config.toml
horizontal_flip = true
conditioning = "none"
norm = "layernorm"
widths = [48, 96, 192, 192]
residual_init = "none"
eps = 1e-08
max_steps = 40000
lr_schedule = "cosine"
warmup_steps = 1200
Rows from block 7 of a small image flow-matching model, named by matrix and row number. Rows with one number belong to one channel. Each number is 200 + 30 x the weight over its row's rms, rounded and kept within 0 to 999. All counts start at 0.
After each channel's rows are labels from the 100 images, of 14976 (inputs lightly noised), where the channel reaches its highest value: "place" is the part of the image that holds the peak; "strongest on" is what is common among them. Only what is clearly more common there than usual is listed. The data: procedural textures in two colours, tilted and lit.
# convs0: first 3x3 conv (model.decb.0.0.convs.0.weight, 192x384x3x3, each kernel summed), inputs 0-127
# convs1: second 3x3 conv (model.decb.0.0.convs.1.weight, 192x192x3x3, transposed, each kernel summed), outputs 0-191

convs0.12,210,216,209,197,179,210,193,202,194,215,200,202,200,191,212,186,189,185,200,197,211,191,200,199,201,167,192,206,204,215,195,200,201,211,196,217,199,186,206,200,177,196,195,200,211,226,176,184,219,210,182,217,198,195,188,189,200,184,191,210,163,214,206,201,192,169,196,175,178,211,150,195,211,190,203,192,182,208,165,192,190,206,178,257,181,206,213,211,218,195,178,206,215,174,217,206,206,202,198,185,191,202,189,258,188,175,185,212,213,191,245,243,198,196,204,196,240,153,215,204,214,182,220,225,208,203,205,222
convs1.12,160,233,228,233,197,153,229,146,201,205,224,203,182,208,204,160,152,168,169,239,178,155,207,215,193,200,179,216,183,236,191,174,218,255,223,229,199,228,215,248,193,251,221,208,184,252,188,207,192,200,225,205,213,176,142,226,212,212,245,195,184,231,202,173,207,186,238,223,246,217,205,204,218,269,184,223,255,192,172,171,268,217,277,210,205,241,231,216,223,235,168,213,231,268,174,217,187,204,257,226,286,219,231,220,174,205,239,242,209,165,228,209,229,222,239,175,142,206,188,236,236,219,209,187,228,208,185,169,214,251,220,195,236,165,257,229,173,184,236,225,216,248,194,209,232,197,194,216,213,230,235,213,194,243,199,235,194,162,223,221,208,232,180,215,158,203,140,233,270,246,253,213,187,198,220,204,225,239,170,226,214,195,199,181,188,261,214,199,180,229,219,189
place: bottom right
strongest on: yellow; red; orange; ground colour: yellow

convs0.143,190,188,206,201,208,184,217,205,199,196,204,220,173,199,188,189,215,201,184,177,183,203,202,194,193,213,203,215,194,215,211,205,183,252,194,202,198,203,206,197,206,194,201,185,175,209,208,200,212,185,169,215,190,189,198,205,206,209,174,192,206,174,191,214,200,223,207,176,201,194,174,194,196,219,194,215,198,205,246,204,194,197,203,172,192,213,199,227,210,176,102,190,186,229,186,192,217,174,196,208,188,201,216,221,202,206,189,192,200,192,240,171,192,182,214,194,214,203,237,210,187,172,191,197,216,200,192,200
convs1.143,216,197,144,148,183,182,229,175,204,193,181,195,225,198,185,175,182,157,187,189,181,227,211,197,242,209,208,181,202,224,229,201,197,179,189,222,203,196,229,161,171,170,200,218,207,258,204,150,164,215,176,173,179,167,233,213,179,187,212,175,178,192,247,175,188,188,195,243,188,207,185,209,202,231,259,220,211,176,226,190,204,145,242,203,218,203,148,191,198,168,199,214,202,177,207,230,184,214,203,168,184,166,153,170,272,155,193,161,211,273,227,177,191,274,182,212,216,199,231,210,223,206,185,236,18,184,196,190,180,93,247,202,181,213,155,152,211,179,173,210,191,208,220,185,201,199,198,225,183,156,180,198,165,196,234,217,181,189,177,207,209,209,209,212,156,184,205,198,244,189,191,163,150,202,167,163,217,174,237,188,208,195,219,202,180,239,198,265,172,204,202,224
place: bottom right
strongest on: plaid; checkered

convs0.20,187,200,197,205,211,221,205,169,201,208,204,151,206,209,171,188,175,231,190,221,187,198,198,172,178,159,206,129,201,195,137,176,193,263,212,173,210,202,196,191,229,189,199,206,201,204,238,191,204,197,209,253,193,199,190,180,182,224,218,199,184,204,214,211,207,244,201,239,227,189,288,177,205,172,198,192,223,233,207,216,207,179,209,228,218,201,215,208,207,208,204,213,211,131,211,212,188,239,179,183,195,217,208,176,211,230,237,151,221,191,226,276,188,204,216,209,177,176,210,178,239,187,217,204,146,187,206,181
convs1.20,241,258,177,197,193,215,175,144,161,200,187,216,199,185,177,173,219,212,172,187,184,239,200,178,182,114,241,206,175,195,187,148,239,186,165,211,192,220,231,247,196,213,238,240,163,206,181,134,226,172,188,176,172,153,245,209,162,198,165,227,217,138,202,177,228,197,186,230,162,198,199,149,174,242,195,234,113,203,175,205,187,191,199,220,270,181,200,217,237,186,230,185,220,231,207,197,210,172,168,174,214,181,224,178,125,240,208,206,132,198,214,220,227,140,228,221,175,224,156,194,217,189,190,278,279,223,210,207,200,223,181,173,254,195,204,188,210,208,185,190,167,259,209,218,218,193,175,213,207,163,168,207,170,163,266,212,172,256,214,243,158,200,201,223,223,208,240,238,193,188,233,212,190,232,190,181,198,195,202,193,203,166,242,181,200,193,178,194,176,187,197,130
place: top centre
strongest on: seen at a slant; spiral; rings

convs0.25,198,248,192,186,193,203,208,191,198,240,187,217,231,182,189,223,169,183,189,265,221,232,224,165,212,190,193,222,202,202,184,196,239,115,151,215,185,194,192,194,155,176,197,198,243,245,218,176,194,174,222,163,211,235,196,161,214,169,197,188,157,204,205,208,230,193,212,178,195,188,151,238,225,204,188,198,189,233,212,207,195,195,225,279,223,149,226,219,220,198,261,186,210,229,205,189,217,193,196,208,206,229,217,254,192,199,138,252,215,206,173,239,183,201,142,190,250,216,235,241,204,220,134,199,219,216,170,200
convs1.25,229,221,212,243,202,199,186,184,233,164,249,173,98,166,215,253,207,194,195,227,172,178,147,211,216,198,239,185,116,201,243,222,194,217,177,214,201,165,190,181,198,191,196,203,238,210,233,182,207,182,185,137,210,195,210,228,243,204,198,183,235,148,188,199,208,205,213,225,178,213,183,224,192,187,196,170,198,217,182,205,199,152,213,212,164,218,140,239,176,245,191,198,201,206,187,228,192,190,160,213,198,217,148,255,201,194,207,207,174,177,173,241,162,207,221,229,199,186,273,214,231,211,164,288,89,217,230,225,190,221,183,202,214,161,200,168,268,246,203,187,198,227,179,175,208,239,149,172,197,192,213,215,180,172,214,130,225,219,198,193,152,184,182,190,202,232,257,195,168,206,169,241,232,243,230,197,229,214,175,248,178,150,146,220,166,209,191,203,197,235,221,210
place: top centre
strongest on: rays

convs0.187,225,228,205,204,188,214,221,217,199,184,204,193,183,198,191,218,198,215,197,203,207,184,182,193,186,241,208,195,208,205,185,216,206,216,220,205,219,210,227,210,168,196,211,212,173,226,189,167,210,215,181,199,201,227,199,177,173,190,184,201,193,206,171,192,186,179,203,187,202,229,210,176,208,215,212,180,189,214,210,194,190,206,212,162,189,179,192,247,205,214,217,182,194,222,216,186,192,204,207,192,207,206,169,221,199,185,191,212,204,187,249,176,192,205,154,170,173,169,204,222,169,201,235,213,224,221,240,225
convs1.187,228,174,187,202,186,164,254,221,217,186,175,157,74,211,190,237,175,233,243,142,161,188,206,174,190,275,203,200,100,190,149,211,230,214,214,225,195,229,177,206,155,222,231,257,205,212,156,174,201,213,185,176,179,176,157,196,238,200,206,174,213,219,183,186,194,270,193,202,209,234,188,189,173,212,170,211,181,227,228,230,176,221,219,219,217,166,182,226,209,202,182,214,200,200,206,184,217,156,221,180,190,216,229,172,145,172,179,202,249,206,177,181,170,204,222,247,224,184,191,196,172,219,225,144,212,248,189,206,206,289,202,188,223,197,187,211,207,175,190,238,191,230,215,226,186,215,198,242,217,196,239,199,207,221,195,227,217,260,239,202,250,168,235,247,171,185,217,214,225,225,216,214,197,171,209,216,204,185,284,220,184,263,205,250,257,204,213,258,192,179,186,209
place: centre; top centre
strongest on: rings; spiral

convs0.15,192,189,197,207,216,202,216,209,188,214,222,193,181,209,206,186,221,193,200,207,199,219,191,211,205,164,203,217,196,214,158,189,201,231,191,193,173,188,204,205,192,206,195,199,203,215,182,191,209,220,160,222,205,200,226,175,202,212,184,185,184,207,197,201,212,199,203,185,204,190,200,180,218,207,202,173,207,186,129,199,189,204,207,211,166,183,209,195,206,197,203,198,227,173,211,196,202,197,194,212,176,244,152,247,171,180,205,255,229,195,226,232,196,201,229,208,224,185,230,225,189,226,211,217,193,206,240,229
convs1.15,204,195,170,160,241,261,236,288,219,192,237,208,256,216,234,173,202,181,196,234,181,213,207,204,190,239,177,212,150,223,205,173,180,241,194,167,135,215,186,184,184,206,230,190,175,208,188,252,247,208,227,226,252,243,138,193,208,172,155,195,191,171,181,167,196,211,209,161,154,191,203,203,236,183,221,189,244,161,232,226,216,234,213,229,249,186,194,209,195,178,177,124,167,173,208,185,229,179,211,184,250,192,198,236,194,182,197,190,216,189,142,225,172,219,198,204,204,224,198,211,196,222,211,222,151,192,144,298,205,247,222,238,213,226,213,235,231,194,210,254,225,192,215,152,249,162,233,252,241,201,246,231,215,189,181,260,148,174,215,222,213,183,209,185,212,206,171,226,261,188,180,234,164,199,222,206,210,175,202,194,188,217,265,210,208,191,210,254,142,213,202,188
place: bottom right
strongest on: blue; ground colour: blue

convs0.54,176,240,194,193,233,162,214,199,192,223,176,190,179,212,186,197,205,185,190,143,183,209,216,187,173,188,209,239,198,187,243,223,203,272,222,195,187,174,177,191,189,206,208,226,182,225,178,215,196,192,208,279,173,187,210,232,182,196,210,195,137,182,208,199,197,210,215,199,167,193,125,179,203,224,220,227,194,213,213,203,195,215,165,127,189,185,169,203,218,171,299,205,206,177,213,209,185,194,208,207,234,231,217,220,161,212,206,174,154,202,196,141,210,178,259,232,261,157,76,208,273,204,188,253,216,191,172,192
convs1.54,227,143,160,196,179,217,218,185,272,198,199,187,148,193,236,202,169,194,188,194,207,248,226,224,234,215,165,217,143,202,225,247,206,196,203,235,209,202,190,184,195,224,223,183,225,174,243,173,230,137,221,267,183,171,201,242,240,178,225,211,225,129,220,204,228,216,153,219,144,198,174,241,233,132,252,171,71,200,182,223,196,148,171,227,213,187,178,217,177,222,200,219,175,226,193,218,161,174,176,179,183,172,171,211,166,213,199,265,213,183,211,219,186,244,178,201,187,230,241,209,217,180,211,217,117,165,219,184,214,176,209,202,221,216,209,158,196,210,220,229,220,163,170,160,250,191,234,192,198,146,227,166,181,200,228,166,218,203,225,223,175,192,195,234,201,183,243,235,195,201,203,218,223,220,201,207,182,220,193,209,177,208,161,218,156,242,180,160,135,212,230,202
place: bottom centre
strongest on: rays

convs0.130,206,178,208,197,215,213,189,190,196,193,195,172,213,198,211,231,233,215,197,214,191,159,206,206,206,237,205,212,211,222,188,199,213,240,208,205,184,190,192,205,188,200,198,196,181,199,210,188,206,207,199,247,199,196,179,198,201,186,194,199,271,209,194,198,200,186,201,223,193,206,212,195,206,154,208,220,194,178,211,201,204,192,211,152,206,215,205,169,215,187,198,201,202,219,199,199,168,215,209,199,202,186,143,164,188,154,208,187,183,192,190,160,189,202,162,201,138,180,231,210,205,190,235,186,205,189,185,216
convs1.130,221,251,177,252,201,171,221,206,228,242,236,224,266,213,174,220,198,195,205,255,237,175,235,179,181,216,206,202,257,203,244,176,187,250,181,158,189,245,209,168,210,178,188,195,163,182,203,200,236,193,214,223,172,181,220,176,171,198,165,208,231,197,216,246,231,189,202,198,160,194,208,166,170,212,244,205,191,198,230,183,161,159,254,183,214,176,196,226,209,262,215,209,208,215,175,183,214,195,194,183,206,221,197,216,258,194,237,193,188,227,203,197,190,155,236,240,198,217,162,201,215,173,255,111,122,201,192,176,228,53,203,198,193,187,200,211,192,227,201,143,209,224,213,190,234,202,184,194,235,191,242,187,211,193,221,235,223,227,175,226,202,188,129,243,256,183,249,194,169,195,213,181,198,180,198,279,235,229,164,205,177,227,204,209,216,185,223,234,184,172,176,162
place: bottom left
strongest on: seen at a slant

convs0.42,177,175,204,202,191,195,210,206,196,197,221,192,181,199,192,191,189,208,195,199,195,209,201,195,188,227,197,200,201,197,218,195,180,223,208,198,205,197,198,195,193,206,206,201,198,195,217,204,192,201,213,226,208,189,190,218,193,216,204,207,194,193,208,201,202,202,196,204,198,190,191,211,190,205,189,188,202,202,223,194,206,208,201,195,208,208,191,215,198,190,208,199,189,187,197,201,211,199,198,207,198,188,197,201,193,210,222,212,186,200,217,168,193,199,207,211,226,198,218,211,212,187,197,213,194,195,197,192
convs1.42,268,205,237,205,251,211,177,207,213,168,227,197,194,216,221,191,203,237,167,227,216,200,195,216,199,67,196,168,224,216,213,177,204,203,195,197,277,221,210,200,237,211,214,249,196,201,202,174,207,195,156,208,215,189,160,195,194,185,236,257,197,86,206,221,178,194,228,195,188,192,183,218,228,236,196,189,298,196,209,202,172,129,208,221,215,186,203,180,226,197,216,241,209,176,222,210,189,177,219,190,155,184,234,206,251,197,211,197,202,174,229,196,170,257,225,189,201,189,181,149,176,209,194,241,275,189,205,181,212,233,224,170,221,210,219,219,167,174,209,211,176,212,186,181,170,247,195,185,198,231,184,272,219,219,215,201,208,184,228,216,209,153,164,198,164,203,231,203,205,173,209,189,188,211,200,215,286,277,206,211,168,229,162,181,197,210,112,192,200,215,207,216
place: bottom left
strongest on: crumpled; cloudy

convs0.36,191,155,202,197,210,204,212,194,180,213,186,202,211,237,176,171,155,193,207,151,224,195,187,178,198,204,200,192,269,225,184,210,162,252,221,182,205,187,173,185,289,209,199,203,200,207,198,212,192,196,181,304,191,197,155,182,180,204,245,208,241,219,203,195,212,198,162,186,221,214,216,199,166,205,188,184,194,194,133,196,173,206,166,216,189,177,197,191,198,201,147,167,200,186,190,174,196,182,195,194,203,190,189,190,225,160,249,176,201,162,251,186,210,195,232,192,183,210,191,166,234,216,229,257,179,202,233,217
convs1.36,254,202,195,175,181,230,197,225,203,188,171,212,234,241,177,167,179,206,210,159,164,205,208,266,210,243,244,217,221,180,181,153,188,223,214,175,228,161,215,207,202,185,262,207,188,204,159,173,204,197,244,163,135,191,173,205,142,182,218,246,153,254,158,208,147,232,209,215,223,225,190,179,197,235,203,225,205,197,172,191,210,193,156,216,256,233,256,216,248,177,226,207,189,231,252,148,198,215,131,223,166,216,230,227,240,195,201,158,199,183,172,195,167,197,221,186,152,164,189,195,161,195,230,225,140,236,205,271,193,173,189,218,192,185,229,249,187,180,221,177,185,190,233,182,186,230,192,223,155,265,183,232,217,155,217,179,197,222,201,235,182,226,197,249,170,215,191,177,176,182,199,179,157,225,219,149,178,234,187,216,159,215,180,168,248,131,223,172,208,128,229,204
place: top right; top left
strongest on: pattern colour: blue

convs0.175,223,218,218,197,171,234,221,196,187,207,200,212,211,214,190,195,189,197,196,185,234,213,200,214,220,170,179,182,193,209,201,235,213,164,228,200,209,225,203,201,116,205,186,197,205,187,201,205,185,200,175,218,215,196,228,163,209,180,240,203,239,191,223,203,188,213,197,210,211,178,189,200,192,184,206,168,193,224,225,217,186,219,219,232,235,189,199,191,205,221,233,204,202,221,177,198,201,186,201,199,191,181,232,210,198,188,175,212,177,231,231,268,206,186,216,199,218,246,275,247,178,225,214,202,189,195,208,164
convs1.175,209,201,230,224,230,224,159,242,191,196,165,232,242,188,258,240,132,190,158,225,227,207,180,202,212,100,201,217,132,201,221,199,211,215,213,177,220,155,208,210,228,212,213,190,169,133,195,167,221,220,139,194,225,221,268,205,256,245,199,201,161,174,199,194,220,182,164,186,214,160,186,226,213,155,186,236,204,218,254,198,198,234,165,208,179,171,134,200,222,147,198,215,192,229,178,167,217,205,231,185,194,251,204,194,174,194,197,280,209,178,232,251,202,187,176,191,188,224,193,177,225,169,203,252,95,216,252,197,219,239,201,231,166,209,201,210,204,182,189,186,197,220,160,142,206,170,214,173,209,167,159,158,192,184,161,176,194,225,208,203,172,219,199,184,205,188,207,206,165,190,226,182,239,234,189,219,180,236,175,179,225,195,165,237,184,201,195,141,180,203,172,265
place: bottom right
strongest on: seen at a slant

convs0.41,191,179,216,195,186,194,214,191,207,204,218,185,171,213,214,216,188,212,205,247,210,205,208,205,216,212,208,205,208,195,160,185,210,231,194,183,194,209,213,196,245,201,197,197,207,233,186,176,207,196,173,207,183,194,219,192,187,215,192,204,199,215,198,210,207,187,194,201,225,178,203,190,204,165,222,189,201,172,155,192,216,210,213,207,178,211,195,198,198,212,240,198,209,190,201,215,197,194,202,186,180,223,187,219,184,202,221,232,200,198,189,231,213,188,207,200,190,213,239,233,188,193,197,163,183,218,210,200
convs1.41,139,280,171,205,174,256,187,222,240,196,161,218,183,184,191,215,251,183,197,244,216,192,179,230,208,191,188,165,213,206,214,176,206,235,218,198,186,190,152,192,221,249,174,201,175,207,182,234,214,201,239,155,181,248,200,166,230,178,203,172,209,263,181,210,204,206,225,204,183,185,143,187,174,233,191,214,238,194,212,206,243,178,138,220,172,211,213,236,179,166,214,204,255,177,188,184,199,173,223,211,259,219,204,189,111,197,160,156,195,167,180,244,251,159,215,133,172,193,192,259,228,203,216,271,168,166,227,251,204,220,199,190,226,200,192,188,187,189,196,191,185,209,138,193,193,197,172,246,213,149,235,208,198,196,193,212,210,214,177,219,203,115,217,231,198,191,150,127,220,146,201,200,183,228,204,177,165,234,167,181,208,217,145,172,186,189,265,167,161,190,219,220
place: bottom right
strongest on: red; pink; ground colour: red; ground colour: pink

convs0.118,244,191,193,205,196,183,198,204,215,200,202,229,173,205,172,173,184,197,198,207,210,197,200,188,165,202,196,180,188,211,255,192,177,191,187,196,199,182,203,196,214,206,202,199,179,191,219,212,185,192,170,216,207,172,199,216,187,210,164,202,185,179,209,216,196,211,196,182,200,209,184,163,205,231,200,201,195,186,131,189,192,172,187,167,172,208,179,250,218,153,191,208,184,148,192,196,166,214,210,212,212,184,203,164,193,251,203,179,228,193,218,152,217,191,164,211,202,147,204,187,224,157,163,201,173,215,187,205
convs1.118,200,187,195,212,165,221,148,235,255,202,190,217,162,196,160,189,202,195,297,172,214,198,199,196,208,265,189,160,243,223,181,203,194,217,202,205,216,178,206,172,215,209,208,181,169,201,210,295,172,205,148,205,199,210,204,229,189,186,193,218,198,164,203,190,197,183,193,168,228,185,161,206,185,175,162,197,134,194,171,184,169,200,116,194,198,188,233,187,160,183,178,266,217,183,240,174,186,212,148,166,195,211,194,247,144,187,173,192,200,131,216,205,178,201,215,176,189,228,162,197,200,202,187,228,158,212,188,183,159,189,159,369,216,250,227,198,194,194,205,194,173,209,198,165,183,209,213,229,186,154,189,233,211,139,198,209,183,177,159,211,183,158,201,187,218,203,149,207,231,208,171,189,149,227,226,209,150,218,171,188,200,198,183,177,207,191,209,159,169,195,223,200
place: bottom left
strongest on: crumpled; white; pink; ground colour: white

convs0.28,189,179,201,198,193,190,203,191,208,188,198,173,194,200,202,200,205,206,207,203,210,183,202,197,210,192,202,182,185,181,157,201,217,64,183,193,182,209,205,205,151,186,203,199,181,218,214,179,199,199,203,86,192,203,198,206,209,205,188,208,178,195,210,203,201,229,190,207,208,207,213,187,228,251,207,194,212,172,204,203,198,193,212,207,192,197,208,212,198,210,222,196,204,213,203,197,185,223,202,190,191,195,214,175,198,225,167,199,195,194,204,163,199,223,156,210,180,156,41,211,196,206,191,189,189,201,219,209
convs1.28,223,159,222,141,190,210,206,162,256,225,249,185,263,208,229,156,214,192,202,196,200,174,228,201,190,233,183,210,219,174,227,199,220,156,157,268,166,206,212,219,165,195,219,143,223,188,242,157,152,221,192,160,183,187,210,222,185,227,217,205,225,191,259,184,219,171,204,212,180,230,207,232,233,175,245,202,145,183,279,205,192,200,205,192,214,230,180,189,197,211,214,209,188,179,191,239,191,200,217,168,191,153,193,189,155,187,224,186,203,216,195,232,236,215,178,233,220,227,254,217,237,205,223,287,196,163,213,213,195,201,176,190,224,208,178,172,178,149,219,105,224,191,218,182,196,245,227,192,203,205,158,163,175,213,214,199,239,212,177,218,161,213,215,188,206,234,233,251,233,198,167,238,195,210,216,217,260,249,132,241,239,141,218,165,160,239,171,179,207,259,256,179
place: centre; top centre
strongest on: rings; spiral

convs0.101,189,182,187,195,206,201,205,204,182,199,210,220,177,218,209,220,214,175,221,210,194,215,174,232,215,207,190,221,219,190,195,207,246,268,171,209,229,184,177,214,203,183,200,204,177,227,192,168,244,216,195,250,133,210,210,168,173,204,184,213,203,185,196,205,189,223,194,202,195,191,155,194,218,207,214,236,169,211,185,202,205,198,169,261,212,190,255,191,218,248,196,212,206,195,186,222,191,185,179,187,207,188,173,233,177,210,178,289,173,180,211,264,203,221,196,211,196,225,126,207,217,272,189,201,227,205,214,208
convs1.101,227,209,178,180,192,232,162,199,212,230,222,199,203,192,197,204,227,213,219,220,184,169,133,195,233,267,212,220,93,186,262,195,201,169,177,178,214,210,204,203,213,173,159,197,188,213,187,217,195,194,198,143,190,209,161,263,189,200,179,176,212,171,233,208,249,167,187,211,218,212,219,207,221,131,160,158,75,171,184,170,230,181,193,203,240,212,130,251,168,204,186,178,191,216,163,217,197,209,165,162,225,186,196,198,226,195,185,190,162,133,253,267,149,243,190,182,236,206,228,233,209,215,223,198,155,217,226,236,237,182,172,192,185,229,224,244,235,209,171,190,225,213,189,169,223,187,230,160,221,252,171,189,229,148,243,201,185,163,192,224,206,209,184,160,210,234,251,173,199,163,209,166,215,207,238,231,223,168,204,195,201,150,196,195,190,194,185,188,219,201,241,210
place: top right
strongest on: purple

convs0.32,220,251,198,198,219,192,191,213,202,218,219,184,213,202,209,208,178,206,210,206,195,170,216,225,210,225,223,219,212,193,207,187,183,208,185,220,201,206,198,188,208,193,199,185,207,184,160,204,205,215,177,199,211,179,204,193,204,191,202,184,234,187,171,201,200,168,211,240,200,227,194,164,202,148,195,198,229,215,131,182,214,207,186,180,151,206,203,187,180,211,173,200,218,186,201,209,200,181,206,206,204,223,186,242,201,187,231,235,225,196,227,230,218,213,223,195,159,193,219,216,214,185,240,230,202,192,219,204
convs1.32,188,177,247,207,173,168,164,207,177,170,216,233,215,193,243,208,214,178,238,204,196,187,208,264,222,176,229,134,137,206,211,208,261,230,245,210,231,240,127,207,183,214,212,184,232,212,173,202,242,203,212,217,202,217,170,171,217,201,216,213,196,198,187,206,160,243,169,221,248,169,207,233,209,221,248,206,241,212,228,196,190,161,203,254,246,173,224,220,175,181,266,241,182,166,166,191,220,177,217,220,174,168,162,182,224,169,182,180,193,244,204,191,243,222,227,152,230,222,183,278,195,206,215,155,111,140,190,192,255,254,213,165,175,230,188,224,202,189,160,213,191,194,252,227,156,235,198,124,182,221,271,188,236,209,193,184,225,228,185,192,199,181,186,210,165,194,156,167,151,244,218,202,178,175,213,170,172,234,183,237,217,207,188,191,206,181,200,169,239,228,213,200
place: bottom left
strongest on: red; ground colour: red; teal; pattern colour: teal

convs0.97,241,158,199,197,200,194,186,187,199,195,197,202,228,200,202,206,197,201,205,196,196,180,207,209,211,197,209,186,209,222,191,194,194,206,202,202,200,204,201,201,247,198,201,203,181,181,193,210,192,188,194,174,203,216,191,215,210,199,187,199,206,196,201,194,206,197,201,226,203,200,259,170,202,180,190,196,203,171,147,192,205,176,215,192,196,213,204,181,199,218,161,200,196,170,199,193,200,210,218,204,203,181,200,181,196,203,226,175,198,182,184,215,194,202,189,193,148,211,224,149,206,178,227,201,172,199,215,195
convs1.97,161,167,200,154,231,220,169,194,148,184,183,233,152,220,206,228,202,231,185,183,209,197,207,211,245,193,223,187,149,200,185,212,207,204,210,219,209,145,174,203,187,224,155,173,189,228,158,214,206,210,246,201,226,187,219,257,220,168,254,219,142,157,185,188,203,256,215,181,220,183,192,209,218,245,211,230,51,233,178,223,228,212,184,195,233,216,237,184,202,171,187,187,223,200,226,213,211,204,214,178,245,166,170,183,120,212,186,203,213,163,202,207,213,202,181,181,212,163,200,186,204,208,202,202,238,226,205,207,202,354,247,178,185,234,192,236,188,186,205,279,216,175,188,213,163,201,227,201,177,237,185,222,224,188,189,164,189,186,199,206,230,206,237,174,162,205,234,236,250,227,190,237,205,221,186,174,211,186,233,187,222,180,162,211,215,190,194,170,223,244,219,215
place: top right
strongest on: seen at a slant; fine scale; crosshatched

convs0.8,206,193,212,188,198,182,242,181,205,176,180,185,199,202,207,239,205,182,218,208,224,245,211,174,171,217,205,227,214,185,191,178,221,225,182,216,186,216,205,190,210,210,215,206,208,219,227,177,171,205,184,156,200,202,187,225,214,222,161,194,167,220,223,216,193,229,210,194,210,177,172,205,217,243,211,237,151,228,261,170,193,180,210,194,191,236,200,214,207,178,296,182,253,207,209,249,226,205,178,217,209,201,219,223,176,208,175,203,187,204,163,190,218,206,189,199,245,189,138,219,204,207,112,172,178,189,159,162
convs1.8,212,168,196,227,165,202,195,156,262,242,263,175,171,228,175,244,196,192,194,251,240,216,183,243,166,252,202,201,149,189,226,186,202,183,189,195,194,209,178,190,235,172,209,177,215,213,177,123,237,192,177,187,218,190,221,219,162,163,198,232,200,191,167,211,192,292,171,164,225,226,184,197,217,231,210,142,188,226,165,217,202,235,209,201,234,169,195,208,222,185,197,193,213,214,224,251,190,188,206,233,194,177,217,258,213,213,245,217,211,203,246,231,166,210,156,238,171,211,181,197,212,180,225,184,101,241,239,219,185,214,233,202,199,178,233,146,199,150,198,233,246,250,177,238,200,273,199,203,230,161,138,206,211,185,234,192,193,241,200,204,224,217,147,203,228,168,254,152,194,217,222,170,183,214,175,192,209,201,150,171,167,262,203,140,156,176,194,194,190,170,211,199
place: top right
strongest on: rays

convs0.2,199,173,196,191,223,215,208,203,188,206,220,178,183,183,200,191,179,208,182,212,200,213,198,190,211,211,200,212,229,195,181,162,173,140,215,203,187,177,223,189,102,195,206,203,198,197,227,215,199,211,197,184,191,213,203,175,212,196,187,198,233,187,192,180,201,239,223,212,230,171,217,173,248,186,227,177,210,193,192,204,221,196,201,261,203,217,218,214,189,184,187,194,214,175,184,202,211,187,179,218,175,175,197,197,202,187,192,196,182,157,243,183,195,233,151,203,184,206,68,155,181,227,164,186,206,199,200,218
convs1.2,194,193,183,131,198,194,178,191,224,230,225,202,262,211,205,237,215,231,210,238,225,168,184,237,177,169,182,226,225,223,229,218,193,208,235,276,200,178,211,242,197,252,195,134,217,144,231,192,188,222,218,213,241,204,221,243,168,188,205,234,126,203,203,197,218,147,191,194,213,156,227,211,231,162,258,187,142,223,246,179,198,158,174,209,200,212,189,156,225,195,192,223,184,230,193,246,183,217,215,168,221,211,189,197,179,228,218,206,216,189,201,187,264,187,171,174,195,213,276,210,224,234,184,274,194,113,257,193,206,198,218,201,211,230,177,153,215,190,205,150,197,190,155,170,219,201,228,194,227,213,227,192,183,220,173,180,230,154,162,183,189,211,194,191,246,223,222,211,190,207,178,255,217,204,213,215,266,190,133,225,245,146,167,187,145,251,195,238,220,223,227,187
place: centre; middle left
strongest on: rings; spiral